config = dict(
    norm_position='pre',
    width=256,
    pooling='class_token',
    register_tokens=4,
    residual_init='none',
    beta1=0.9,
    beta2=0.999,
    max_steps=40000,
)
Rows from block 2 of a small image classifier, named by matrix and row number. Rows with one number belong to one neuron. Each number is 200 + 20 x the weight over its row's rms, rounded and kept within 0 to 999. All counts start at 0.
After each neuron's rows are labels from the 100 images, of 14848, where the neuron reaches its highest value: "responds to" is what is common among them. Only what is clearly more common there than usual is listed. The data: rendered scenes of toy objects such as cars, trees, mugs and chairs. In brackets: how many of the 100.
# fc1: MLP up (model.blocks.2.mlp.fc1.weight, 1024x256), inputs 86-171
# fc2: MLP down (model.blocks.2.mlp.fc2.weight, 256x1024, transposed), outputs 86-171

fc1.260,204,183,196,200,225,170,203,194,209,174,207,202,209,212,223,200,204,201,215,185,201,188,181,190,206,228,192,241,211,204,172,189,215,206,188,201,190,201,193,174,211,208,202,179,173,219,202,195,172,179,155,155,240,185,175,216,209,201,202,187,184,236,124,193,207,200,172,207,175,191,181,183,211,236,185,186,189,208,176,197,228,221,191,211,220,240
fc2.260,178,191,213,180,199,216,190,172,194,179,218,185,166,225,191,245,154,228,191,199,207,176,205,217,212,163,203,218,228,192,207,182,217,195,179,160,180,261,203,203,189,207,188,221,199,188,194,162,181,208,187,183,190,210,205,197,182,210,209,204,211,180,230,212,205,194,218,207,192,200,189,161,211,192,194,182,220,224,204,206,224,233,249,188,184,210
responds to: blue object (96); its colour: blue (81)

fc1.683,208,191,194,195,198,217,180,211,206,173,225,214,206,203,181,204,200,238,200,192,215,208,226,188,209,225,192,196,199,181,189,196,215,193,228,213,224,162,206,196,237,199,189,161,199,195,237,189,230,185,217,225,220,177,179,184,221,176,260,211,231,170,198,189,164,217,180,174,207,206,192,180,219,216,179,198,207,197,208,218,187,199,205,190,226,187
fc2.683,195,161,190,217,192,221,202,232,210,211,169,193,206,168,197,211,210,173,230,208,194,219,220,176,207,195,202,222,212,215,214,167,219,196,218,208,218,220,171,201,204,224,216,202,212,199,202,206,165,192,213,227,210,207,184,183,197,277,208,199,208,244,217,213,200,191,214,205,212,199,210,201,169,236,214,183,218,192,192,196,206,178,180,201,192,190
responds to: black object (41); umbrella (29)

fc1.362,196,191,208,208,219,200,191,195,167,225,187,246,228,222,199,215,236,226,231,188,210,216,208,175,142,190,206,211,212,181,184,209,216,194,230,194,255,213,179,185,190,222,200,183,197,199,197,182,211,180,213,167,193,183,196,251,205,197,203,166,206,257,169,219,223,192,190,189,211,201,209,189,180,199,178,200,209,155,161,246,223,175,215,200,208,217
fc2.362,206,236,161,180,219,229,192,176,197,249,203,210,183,151,213,176,214,154,215,210,156,217,208,210,213,205,230,191,194,207,211,194,187,183,189,183,206,215,170,212,191,225,216,172,195,186,222,180,198,208,166,221,192,216,235,205,186,183,264,173,241,195,219,198,203,216,165,218,227,225,202,176,204,181,225,184,211,186,202,184,197,196,191,198,203,179
responds to: green object (63); its colour: green (40)

fc1.207,198,208,176,233,203,195,207,222,177,194,165,221,163,207,201,213,243,176,180,186,243,226,182,216,174,216,191,182,222,208,178,188,202,220,185,176,239,187,171,176,189,189,226,202,220,216,192,205,214,181,206,200,200,163,191,179,205,194,238,182,220,250,193,215,166,257,217,192,187,204,222,205,196,202,204,217,233,217,183,192,202,215,204,190,210,233
fc2.207,230,192,190,166,158,177,183,207,172,224,194,193,231,181,185,187,216,198,186,210,200,207,188,175,188,242,204,218,196,204,169,178,227,220,211,197,250,218,202,172,203,199,196,192,253,188,227,172,235,202,232,220,192,206,183,225,228,218,194,195,232,222,217,199,195,172,187,168,187,200,243,206,167,185,217,211,187,170,183,190,198,182,187,198,211,198
responds to: green object (42); yellow object (42)

fc1.49,189,218,176,199,198,218,193,221,176,222,200,183,215,209,193,190,184,204,266,178,200,197,212,178,198,179,241,234,193,204,181,188,207,208,187,202,235,222,159,190,214,185,198,196,206,185,219,201,191,198,198,178,185,193,173,213,206,159,162,218,217,197,208,251,219,192,166,168,212,185,214,225,180,180,181,175,166,212,174,183,193,227,169,226,179,196
fc2.49,199,233,174,179,202,200,200,202,206,219,158,157,189,181,182,232,209,171,199,183,193,216,194,198,215,228,202,189,173,211,162,194,201,195,180,203,226,208,199,186,217,156,203,179,197,216,194,199,229,182,195,243,206,197,185,184,215,207,182,200,219,203,196,208,190,232,204,172,189,201,232,182,205,169,196,202,222,213,197,160,179,189,147,172,204,205
responds to: flower (47); largest object: flower (30)

fc1.273,187,204,202,214,208,212,194,217,170,180,203,212,195,176,207,204,219,200,196,189,227,151,217,225,196,191,209,214,235,185,236,214,198,175,213,220,174,177,201,197,207,189,229,197,197,189,248,186,201,213,206,191,211,185,207,249,224,179,199,176,211,195,200,186,179,178,199,186,152,204,169,173,204,189,211,227,210,174,190,231,206,233,228,178,185,228
fc2.273,189,171,184,170,239,194,206,234,216,184,187,227,202,223,223,204,206,230,187,226,189,228,174,194,225,219,174,187,188,164,189,214,180,217,199,192,175,211,219,183,253,212,192,210,200,208,157,182,232,204,224,185,206,192,193,187,203,178,195,221,181,212,187,160,170,202,218,209,187,215,256,194,206,180,180,212,194,202,194,179,268,192,157,218,205,217
responds to: black object (36); its colour: black (30)

fc1.144,181,165,185,188,192,191,161,181,208,231,215,229,224,208,197,197,217,208,222,200,193,197,163,182,210,212,205,184,192,170,200,196,230,211,177,170,218,215,215,194,197,214,226,195,227,196,223,219,210,208,185,221,207,185,175,209,168,170,187,214,207,194,198,213,141,202,193,181,197,221,199,201,257,160,176,194,218,202,191,193,188,175,191,211,192,188
fc2.144,225,171,198,216,157,168,207,178,197,218,206,230,200,187,181,203,170,193,237,173,205,185,202,227,228,181,238,175,145,184,219,194,194,192,205,209,176,187,206,206,209,152,197,168,191,202,213,214,198,195,213,204,191,222,176,208,194,173,195,212,230,220,206,167,168,211,188,186,193,204,219,220,205,224,273,214,204,215,199,206,213,191,204,183,213,205
responds to: black object (37)

fc1.28,200,210,212,195,178,194,198,196,200,195,216,200,261,231,175,235,206,145,220,218,169,201,202,213,204,193,188,175,207,188,205,180,202,223,179,221,189,200,201,218,219,210,175,193,217,207,211,188,206,219,174,232,221,171,176,206,169,186,243,223,190,196,206,223,188,183,194,198,163,203,200,202,185,198,220,222,155,217,208,201,201,185,217,212,217,212
fc2.28,228,219,191,211,170,176,214,167,200,210,214,184,222,216,202,182,230,180,225,188,187,172,205,164,201,176,175,172,208,185,197,199,224,188,192,202,215,197,201,192,207,193,199,182,215,189,184,212,200,197,160,189,212,191,216,190,225,179,196,229,210,216,204,201,223,221,235,203,202,179,192,209,244,218,195,196,227,219,227,171,222,199,202,163,204,169
responds to: black object (38)

fc1.132,191,230,152,225,211,209,180,215,182,221,157,220,230,183,214,211,195,202,240,184,162,241,198,199,196,215,220,200,217,215,185,198,215,210,183,170,254,219,180,179,185,219,210,193,193,197,212,175,200,205,198,176,187,191,212,235,224,207,168,197,211,229,204,248,234,205,195,184,182,187,204,206,173,171,185,184,208,206,192,185,220,199,205,203,203,208
fc2.132,214,199,181,179,201,217,177,185,198,203,232,212,214,191,189,220,195,156,228,206,151,207,184,183,192,174,205,220,211,214,185,180,185,201,199,195,199,169,194,230,185,180,162,192,230,206,211,227,219,204,229,238,211,202,193,172,190,229,201,205,242,181,215,213,179,251,183,199,181,180,224,214,219,190,203,210,195,187,219,199,184,139,173,201,190,184
responds to: flower (47); largest object: flower (28)

fc1.557,174,197,212,208,196,191,217,208,165,194,201,189,188,219,194,185,184,219,203,193,216,214,204,201,198,198,248,230,208,206,208,226,210,206,209,193,218,226,185,181,224,221,223,205,166,196,155,178,193,180,204,187,189,186,175,203,215,182,195,209,198,231,215,201,195,170,225,179,186,200,224,202,219,180,183,193,130,187,198,192,222,227,217,214,175,225
fc2.557,212,177,217,203,206,209,160,222,209,177,193,221,168,227,191,242,162,202,198,200,202,149,206,194,202,189,187,212,167,187,219,180,199,203,190,188,195,202,187,199,211,183,182,191,209,179,204,181,189,223,196,214,179,219,210,205,191,191,200,182,199,174,228,206,227,240,218,204,198,202,208,138,185,237,175,184,181,197,214,217,170,220,220,217,180,200
responds to: teal object (34)

fc1.229,202,194,200,228,217,218,219,189,192,212,213,207,242,222,208,177,218,244,241,176,181,175,209,158,185,198,209,223,232,193,251,205,198,203,187,202,182,155,211,191,171,223,202,206,196,200,237,219,186,186,180,167,186,187,213,218,177,210,188,176,208,175,187,200,220,189,189,200,206,223,177,203,190,225,189,192,201,206,192,231,180,225,197,213,206,211
fc2.229,221,180,217,180,166,197,192,224,199,210,219,195,186,188,189,204,186,209,218,183,187,186,210,171,192,206,186,219,193,208,215,204,211,211,198,183,194,202,237,209,180,221,160,218,197,181,216,197,224,197,169,210,194,187,204,200,192,230,197,186,199,181,214,198,205,183,210,203,182,199,173,175,210,222,179,163,198,206,236,214,184,168,197,202,203,196
responds to: light from behind the camera (59); brown object (36)

fc1.427,214,190,209,237,211,188,182,198,183,202,203,209,212,208,196,219,239,192,214,172,180,201,198,188,165,185,216,210,203,208,185,155,216,230,183,187,209,180,207,184,181,188,218,179,234,210,203,221,178,169,221,196,240,179,188,180,200,195,206,192,230,239,193,202,202,218,191,190,182,196,198,179,221,216,186,199,187,223,176,197,186,210,193,214,196,223
fc2.427,175,206,202,169,178,218,201,213,184,219,196,197,209,178,189,211,223,186,172,205,183,212,195,211,211,207,198,176,192,193,213,268,207,168,203,223,218,190,210,178,194,200,186,200,211,201,231,177,227,225,200,199,193,184,192,191,201,219,188,232,195,184,187,190,188,182,205,204,174,191,216,211,180,210,171,234,193,205,198,165,202,225,180,197,213,204
responds to: blue object (38)

fc1.1,230,225,209,207,187,230,207,203,209,197,177,206,216,210,202,271,214,201,220,190,158,185,177,193,203,194,180,183,214,203,204,166,172,206,190,226,177,204,209,212,226,191,191,200,204,200,233,178,186,249,162,231,226,202,203,187,202,218,196,179,205,175,197,203,229,203,198,202,189,200,170,202,233,180,205,189,173,193,224,202,184,231,197,202,204,199
fc2.1,210,228,265,193,172,196,207,176,199,197,217,190,190,192,188,192,218,213,224,221,206,163,229,177,211,190,173,164,195,207,186,217,201,194,186,203,203,181,223,210,183,189,227,202,206,173,178,199,209,219,170,194,214,183,233,177,247,207,188,218,214,225,192,162,204,210,223,197,209,210,190,225,238,208,186,199,216,191,218,184,183,170,221,182,225,196
responds to: black object (33)

fc1.381,194,174,215,220,189,170,167,215,228,138,210,223,184,263,204,197,207,197,195,191,189,195,243,199,178,193,219,187,191,198,205,193,188,186,173,194,219,196,182,166,225,221,215,174,188,198,227,202,183,191,172,207,224,194,222,203,193,196,210,184,221,180,193,168,190,188,207,184,178,243,200,174,224,189,187,183,192,235,171,199,207,208,223,195,191,235
fc2.381,215,233,222,189,208,190,214,165,213,193,234,220,239,132,205,190,188,177,187,193,200,198,197,217,185,200,186,197,189,220,170,199,236,201,185,221,220,206,241,193,199,215,190,195,198,215,190,207,198,198,231,185,228,178,185,205,202,195,196,192,194,186,170,169,202,183,184,245,216,180,181,197,149,181,228,218,181,197,184,220,193,201,197,189,207,194
responds to: teal object (36)

fc1.262,208,207,213,231,201,209,210,224,183,197,164,215,197,182,209,193,204,222,215,188,187,218,215,175,199,194,194,233,246,179,201,194,211,207,217,167,214,187,170,197,180,209,208,195,182,168,219,180,222,217,190,164,187,204,190,224,237,207,207,197,203,216,213,209,224,139,203,171,220,204,209,224,220,188,178,211,219,194,173,265,194,227,232,170,190,193
fc2.262,223,212,186,165,215,212,182,167,210,213,188,195,206,175,205,195,214,217,188,225,175,191,168,194,194,207,171,196,200,197,199,203,232,212,201,188,186,185,213,233,171,193,200,187,180,176,239,234,204,206,185,191,206,213,222,193,198,198,201,202,218,174,208,161,183,182,178,210,191,171,167,217,215,211,185,206,237,190,220,210,194,208,203,175,210,162
responds to: orange object (49); its colour: orange (40)

fc1.279,168,225,177,208,225,204,208,197,193,225,207,249,227,204,221,207,207,207,178,190,199,193,208,204,203,184,204,199,199,190,202,226,225,206,206,164,242,219,196,170,249,182,207,187,194,220,227,172,209,177,217,194,214,140,211,218,212,203,147,232,209,200,179,156,217,171,208,157,186,191,214,193,188,176,195,237,187,212,228,167,199,180,220,199,226,240
fc2.279,211,189,198,205,202,225,208,194,219,181,193,200,193,190,210,203,232,188,188,221,196,219,162,199,194,190,172,197,214,214,203,199,184,191,193,154,187,196,190,202,219,184,224,168,202,201,200,224,199,197,178,211,196,226,232,208,194,198,186,214,219,192,191,197,211,212,233,194,194,185,210,194,196,185,175,226,267,223,170,176,234,217,197,172,241,211
responds to: flower (51); largest object: flower (28)

fc1.321,156,197,214,224,168,187,196,206,188,144,215,169,181,199,180,256,218,225,203,183,227,200,207,209,198,178,217,174,191,167,191,212,175,190,191,184,189,210,179,198,230,159,189,199,157,229,196,203,211,180,195,194,230,164,204,191,244,188,191,201,191,209,183,221,210,207,174,186,183,241,232,202,182,174,193,181,193,202,191,195,188,215,226,220,164,232
fc2.321,202,209,211,205,209,198,202,174,188,186,203,217,174,228,185,228,174,198,187,192,211,207,220,196,210,195,168,217,179,180,216,204,215,237,195,165,219,208,217,199,215,188,152,206,199,168,146,182,191,219,227,191,141,213,190,228,167,206,201,198,204,185,246,210,188,228,217,205,193,237,212,191,237,238,210,200,202,219,224,203,202,194,202,231,188,227
responds to: orange object (34)

fc1.102,198,191,211,202,189,209,250,216,205,179,206,203,214,161,197,216,197,192,195,207,211,158,202,146,185,179,199,236,183,199,213,184,202,219,231,201,194,184,182,205,209,184,201,194,216,203,197,207,206,201,209,189,216,168,232,192,238,195,206,194,213,191,196,229,219,174,169,202,173,191,210,177,193,214,205,188,209,192,205,193,202,218,189,155,196,212
fc2.102,146,199,237,187,227,188,183,187,208,206,214,193,141,151,206,185,180,195,199,242,210,202,195,208,213,188,178,203,219,207,188,208,195,205,221,204,201,191,153,225,195,223,179,231,201,181,216,192,161,223,178,175,200,218,225,189,207,193,195,197,191,197,201,227,189,195,200,175,229,210,232,215,154,212,155,186,222,207,178,185,200,203,225,224,201,167
responds to: green object (38)

fc1.281,196,207,149,212,242,208,213,205,182,180,191,221,213,188,188,194,206,196,220,178,207,161,202,186,204,224,188,214,194,194,196,228,236,228,205,166,209,181,188,184,202,210,178,201,217,218,225,174,200,210,212,184,176,172,197,212,217,200,248,206,211,197,205,202,180,145,196,196,212,239,212,176,194,175,185,197,211,192,208,211,170,192,232,186,200,186
fc2.281,184,227,186,227,170,200,207,199,222,206,189,147,217,158,214,227,204,186,141,219,197,215,202,205,187,209,193,179,212,202,207,182,191,197,196,207,180,196,216,180,208,163,229,212,202,216,204,230,199,205,203,215,211,198,182,185,182,183,191,202,188,205,196,211,209,230,197,212,187,185,249,233,192,186,225,235,245,167,205,168,185,191,170,199,203,211
responds to: orange object (36)

fc1.358,214,207,197,236,216,215,208,239,175,218,158,220,194,176,189,200,192,198,221,177,174,220,234,176,195,204,193,248,226,183,194,197,209,213,198,210,232,196,181,209,200,177,191,195,216,169,191,209,196,186,206,184,173,199,198,174,231,185,195,230,218,207,219,207,213,170,185,190,238,217,217,196,202,222,181,208,176,210,203,221,198,196,207,198,204,199
fc2.358,189,231,210,172,244,183,223,163,218,167,224,178,190,224,211,216,209,215,192,212,210,199,176,196,187,217,200,165,185,235,201,226,188,181,207,210,216,212,213,207,218,229,213,198,224,235,226,207,204,192,188,195,211,205,182,163,220,188,215,160,181,175,163,165,176,204,212,190,176,221,219,188,194,202,194,178,228,198,174,183,220,218,180,195,197,194
responds to: orange object (34)

fc1.310,174,217,170,206,205,243,200,202,174,185,185,193,201,203,207,227,222,225,199,185,232,194,204,202,186,198,235,196,206,204,183,200,186,172,202,197,174,194,183,182,223,194,200,200,196,257,225,207,209,184,191,207,226,137,214,199,192,179,197,214,223,192,180,217,187,209,195,165,194,244,215,217,210,175,188,212,192,195,164,191,177,241,202,224,208,197
fc2.310,193,221,156,187,219,215,200,206,217,213,196,207,189,154,200,156,153,173,202,205,199,224,200,178,204,219,233,220,193,216,199,226,209,207,199,146,226,202,181,226,163,191,217,190,182,188,192,200,201,203,229,222,198,229,220,177,264,197,235,218,185,187,204,189,201,171,186,226,193,203,218,222,204,194,207,175,213,186,226,195,232,184,187,154,203,170
responds to: green object (53); its colour: green (25)

fc1.155,216,219,226,201,199,164,207,217,207,171,206,234,236,211,238,223,202,188,212,183,204,213,190,220,194,198,187,201,202,209,179,184,213,156,194,215,212,178,190,169,202,211,238,185,174,215,192,194,162,193,211,199,241,198,171,201,190,212,187,205,214,220,154,180,219,220,206,191,173,174,207,179,201,188,190,221,210,181,155,205,245,227,197,189,216,224
fc2.155,175,186,173,194,203,206,194,183,205,189,196,205,198,200,189,242,171,239,234,197,232,195,197,174,199,189,204,218,204,199,200,193,218,210,190,152,227,218,208,200,194,185,173,222,225,202,187,187,190,230,210,206,172,179,174,180,200,221,196,225,198,221,231,206,212,191,232,207,194,184,222,214,195,212,176,165,200,173,226,200,202,190,190,213,190,202
responds to: blue object (60); its colour: blue (33)

fc1.543,185,234,180,199,217,232,229,171,220,254,226,212,208,220,244,205,212,228,189,193,222,192,198,199,160,191,239,178,190,207,198,195,198,197,189,221,169,209,212,165,224,189,229,185,159,243,197,216,195,143,192,212,237,180,199,180,164,192,160,224,190,227,155,191,185,210,182,192,196,197,200,207,220,193,191,223,195,208,176,186,208,214,173,243,244,206
fc2.543,203,191,215,187,193,199,200,219,171,201,164,176,215,204,163,209,206,225,212,211,192,220,201,176,200,189,175,191,210,191,196,204,219,232,173,172,183,202,217,179,181,200,215,214,236,188,189,221,210,208,215,180,190,248,214,183,214,193,190,208,199,184,219,186,166,144,222,197,212,176,225,200,224,201,246,195,213,172,203,205,232,188,183,211,208,193
responds to: blue object (37); its colour: blue (25)

fc1.53,201,227,191,184,207,196,206,166,213,212,217,192,214,181,228,218,221,196,184,179,201,200,185,214,180,222,198,182,184,212,200,194,198,186,199,202,194,200,217,172,235,217,260,197,195,227,185,230,200,163,189,221,265,176,191,186,174,193,183,208,202,187,133,175,188,209,181,190,175,189,178,199,206,201,186,249,208,213,173,186,207,210,166,218,247,189
fc2.53,202,184,204,212,181,198,196,210,168,194,179,194,195,192,160,212,152,230,243,230,197,187,186,188,200,198,194,225,209,184,189,181,250,253,213,158,215,198,205,210,173,210,190,191,208,163,187,212,177,220,193,171,170,228,187,187,223,206,215,209,200,206,263,190,186,148,237,206,215,201,205,189,215,205,235,163,209,179,226,230,224,189,204,200,197,207
responds to: blue object (51); light from behind the scene (50); teal object (42); its colour: blue (31)

fc1.83,217,224,185,193,239,202,191,210,162,218,148,226,193,186,201,202,203,202,241,179,198,216,235,205,214,205,216,232,193,197,185,213,230,218,208,180,254,191,207,207,190,208,197,193,225,188,195,188,219,197,197,192,194,185,201,198,224,180,222,220,216,223,212,189,205,161,206,163,209,250,227,198,222,169,181,187,194,216,206,224,228,208,197,168,209,191
fc2.83,216,187,186,185,191,191,196,154,218,156,225,218,230,199,216,227,224,225,172,236,184,179,170,202,190,190,167,187,203,200,157,193,213,222,221,187,194,204,237,199,213,201,175,177,201,201,208,223,210,206,220,190,228,178,167,193,201,209,230,168,219,173,195,175,216,207,200,213,170,203,188,173,206,235,199,208,222,218,184,172,193,212,191,205,200,218
responds to: orange object (35)

fc1.440,229,201,192,199,226,196,224,213,155,211,195,184,186,200,166,180,230,201,228,182,204,227,186,166,200,226,215,212,191,219,178,182,224,225,201,218,196,184,186,208,196,170,197,174,201,187,194,220,202,202,203,225,216,188,190,188,246,173,187,233,237,205,217,171,176,146,167,178,195,190,213,209,226,195,171,206,189,212,177,220,175,184,176,180,212,218
fc2.440,199,229,211,161,185,211,162,195,207,181,204,208,197,246,215,202,198,208,190,244,162,187,188,187,208,193,214,155,187,207,192,224,197,185,205,195,217,211,208,192,196,189,218,202,222,205,246,196,193,209,203,205,200,222,176,184,204,204,208,154,194,197,182,181,246,214,177,171,168,203,242,196,158,222,228,196,212,200,181,169,225,206,175,204,216,185
responds to: light from behind the camera (51); yellow object (43)

fc1.406,162,197,194,218,195,228,177,207,215,193,189,196,176,215,221,188,196,187,201,181,178,218,180,183,209,172,199,212,231,189,213,203,195,217,170,188,224,177,206,231,189,173,218,205,163,220,196,200,173,191,177,184,204,199,229,198,191,213,219,204,192,226,187,196,218,205,196,197,178,199,196,197,199,215,166,192,168,230,212,188,200,187,195,243,234,227
fc2.406,176,189,208,180,214,205,217,215,200,206,161,185,214,201,219,208,164,230,185,223,183,194,206,185,225,214,175,187,233,183,197,218,210,190,211,202,211,220,224,198,213,205,196,220,239,182,183,209,225,209,227,187,189,199,171,198,196,145,203,201,185,171,211,181,196,208,218,193,199,197,215,194,187,202,197,193,197,184,195,216,186,163,161,212,195,142
responds to: light from behind the camera (56); pink object (53); its colour: pink (34)

fc1.181,195,235,159,210,224,242,219,197,210,205,192,256,229,197,200,215,205,213,227,181,231,146,208,217,196,178,240,195,220,204,210,221,222,197,193,181,228,206,214,171,209,183,181,195,183,223,242,195,187,181,213,178,193,176,179,198,174,170,197,210,209,223,189,194,228,170,196,169,222,198,206,208,208,154,202,218,193,197,213,202,213,219,213,196,215,256
fc2.181,198,197,195,203,206,197,227,208,184,188,180,201,193,192,179,183,197,198,162,208,233,189,179,217,190,180,200,202,218,187,186,223,188,208,213,195,218,205,162,191,221,169,201,195,203,186,194,219,197,202,206,199,151,228,188,207,221,179,189,228,196,196,217,200,194,210,239,181,192,202,206,184,220,185,209,226,241,218,172,170,195,194,179,174,205,203
responds to: flower (35)

fc1.351,175,201,217,202,178,237,213,171,151,183,203,195,193,239,192,182,232,206,211,191,203,177,190,221,191,180,210,186,205,212,197,210,187,177,172,206,195,193,179,189,216,210,247,193,171,234,181,222,205,167,164,203,245,187,209,184,200,220,151,211,201,203,174,210,179,183,199,169,182,187,174,204,181,219,184,200,188,178,162,212,193,225,221,226,214,214
fc2.351,207,222,182,186,199,240,219,185,195,200,197,205,189,184,162,206,171,201,206,212,197,168,197,199,174,162,174,225,188,174,201,205,223,217,184,184,154,193,166,214,184,197,189,220,175,204,232,209,195,211,194,217,188,207,192,202,244,231,178,199,210,152,230,234,199,172,201,205,146,183,171,211,224,180,218,182,262,207,214,234,205,211,239,220,168,246
responds to: teal object (72); its colour: teal (56)

fc1.110,212,233,198,191,218,213,205,201,170,187,196,198,214,187,213,196,219,191,233,184,169,167,199,182,208,194,195,242,199,179,157,169,211,201,205,186,188,214,218,191,240,174,226,201,201,229,226,219,199,185,218,183,230,185,204,237,225,161,194,209,248,198,195,208,243,174,195,165,209,192,194,162,221,180,175,188,188,225,191,179,216,214,207,195,174,220
fc2.110,191,210,172,197,177,194,205,229,178,226,191,202,210,225,181,201,229,150,196,214,217,196,241,217,139,215,208,170,173,211,182,206,178,187,152,191,210,196,206,172,167,209,205,192,212,223,230,186,210,189,167,221,198,177,214,196,192,216,156,200,196,215,173,202,175,199,208,192,209,227,211,207,191,196,189,199,199,246,174,195,213,200,197,182,210,215
responds to: teal object (35)

fc1.567,195,230,151,205,200,222,228,210,181,215,176,206,215,203,205,201,237,219,207,165,203,236,218,195,156,208,235,163,210,201,212,209,199,225,180,209,211,191,196,170,201,225,241,195,205,221,183,235,205,164,210,193,221,188,219,184,212,167,233,199,209,201,159,192,206,212,208,148,192,227,198,198,200,214,196,230,190,196,187,206,218,165,190,190,244,205
fc2.567,216,186,237,211,195,199,207,157,188,204,244,188,185,210,191,242,194,216,165,194,186,200,172,200,199,177,173,215,188,206,192,175,207,191,204,208,201,192,188,231,205,213,203,204,177,164,193,199,163,202,196,200,195,199,189,256,183,215,199,200,201,191,219,212,245,227,210,206,207,166,190,205,211,218,203,200,202,208,188,206,187,194,203,211,192,250
responds to: teal object (76); its colour: teal (67)

fc1.280,226,188,219,204,182,221,224,208,185,199,203,189,226,216,228,201,197,207,183,232,191,212,197,229,204,239,197,151,219,173,198,214,196,212,204,194,183,170,186,177,185,180,211,187,179,188,194,172,227,200,224,221,179,185,183,212,171,183,221,216,203,170,170,213,162,183,205,185,176,192,227,231,213,184,197,203,201,209,228,175,175,221,198,187,196,219
fc2.280,202,198,211,219,183,139,198,198,207,191,174,167,186,210,166,203,188,199,182,238,210,206,172,152,200,191,218,179,194,177,197,178,210,185,213,230,216,194,191,210,194,207,195,205,202,202,188,208,198,198,206,234,213,161,224,240,203,169,201,203,211,223,188,182,220,198,195,216,200,187,188,187,176,191,198,198,219,233,239,197,222,229,197,198,201,187
responds to: orange object (38); its colour: orange (27)

fc1.542,204,196,151,194,198,223,233,197,209,210,196,200,204,187,214,197,208,216,208,163,198,167,226,188,162,248,200,206,213,213,220,219,195,235,175,177,193,182,198,155,184,198,227,186,166,227,210,229,213,154,166,216,212,194,232,193,225,199,180,179,180,209,152,197,210,199,208,198,197,191,225,202,210,230,182,210,218,188,211,210,197,188,244,184,240,233
fc2.542,209,178,213,224,221,160,179,208,188,203,210,211,180,200,186,221,184,243,185,208,203,202,218,202,194,163,189,213,183,178,215,197,218,220,188,233,172,181,221,213,177,181,177,189,201,175,224,188,158,207,205,200,172,192,199,210,197,181,206,232,222,158,237,194,205,214,195,214,201,170,174,196,203,252,195,187,216,233,203,204,171,187,198,198,213,214
responds to: light from behind the camera (52); teal object (48); its colour: teal (42); house (29)

fc1.545,200,186,219,183,172,190,192,198,169,192,228,197,172,192,191,172,208,201,215,187,194,190,212,219,188,201,205,192,229,201,200,202,216,208,174,212,201,189,185,203,184,215,226,211,198,174,218,213,181,161,168,202,217,211,214,190,202,181,191,184,185,190,191,194,179,229,196,196,189,186,183,173,216,267,159,185,196,240,200,230,175,201,262,171,217,214
fc2.545,204,227,200,190,213,208,207,221,203,225,161,233,236,182,227,195,210,196,204,247,234,228,212,177,195,198,206,222,196,216,203,187,206,195,206,204,179,216,198,201,217,213,198,205,170,211,179,184,213,197,204,216,201,202,207,213,181,207,173,201,193,216,201,195,156,163,197,212,188,217,199,217,198,160,179,218,188,140,207,200,204,170,205,203,176,164
responds to: light from behind the camera (61)

fc1.720,198,196,215,207,198,181,206,192,175,193,198,205,235,177,209,227,214,210,204,191,215,176,194,194,197,185,179,215,236,138,193,200,189,206,207,192,185,192,193,174,227,189,195,204,193,220,206,194,227,222,193,165,218,172,186,232,251,201,194,171,201,177,182,228,238,178,195,197,179,222,213,179,200,228,185,207,219,177,185,222,188,187,199,195,185,209
fc2.720,181,197,179,195,215,210,210,235,187,209,189,179,163,205,198,190,189,205,200,218,188,218,203,198,177,207,187,173,157,191,202,239,211,189,194,209,165,210,189,194,195,235,194,226,193,192,234,165,213,174,184,211,167,213,233,195,170,228,189,205,226,185,209,193,182,179,212,188,185,226,232,206,168,226,202,201,203,250,236,187,212,238,215,222,221,205
responds to: light from behind the camera (56)

fc1.709,206,211,192,258,181,194,168,219,210,178,199,231,206,188,190,210,216,189,181,178,200,192,222,133,150,213,155,225,227,160,198,178,209,214,233,141,223,175,208,198,191,189,204,174,213,169,195,201,213,229,205,182,195,191,188,220,240,218,217,182,211,228,206,186,192,166,196,194,209,219,203,206,221,201,191,212,241,207,188,242,182,192,218,236,189,209
fc2.709,189,227,207,201,234,169,217,175,219,184,194,189,200,215,220,202,188,199,179,229,205,208,208,244,203,185,223,184,195,183,218,208,190,214,162,202,193,186,223,205,221,209,200,203,213,204,158,217,188,197,206,159,191,189,165,167,222,183,191,214,166,175,206,218,212,209,211,202,197,259,208,221,206,200,222,179,178,212,215,203,197,179,181,208,187,206
responds to: orange object (54); its colour: orange (34)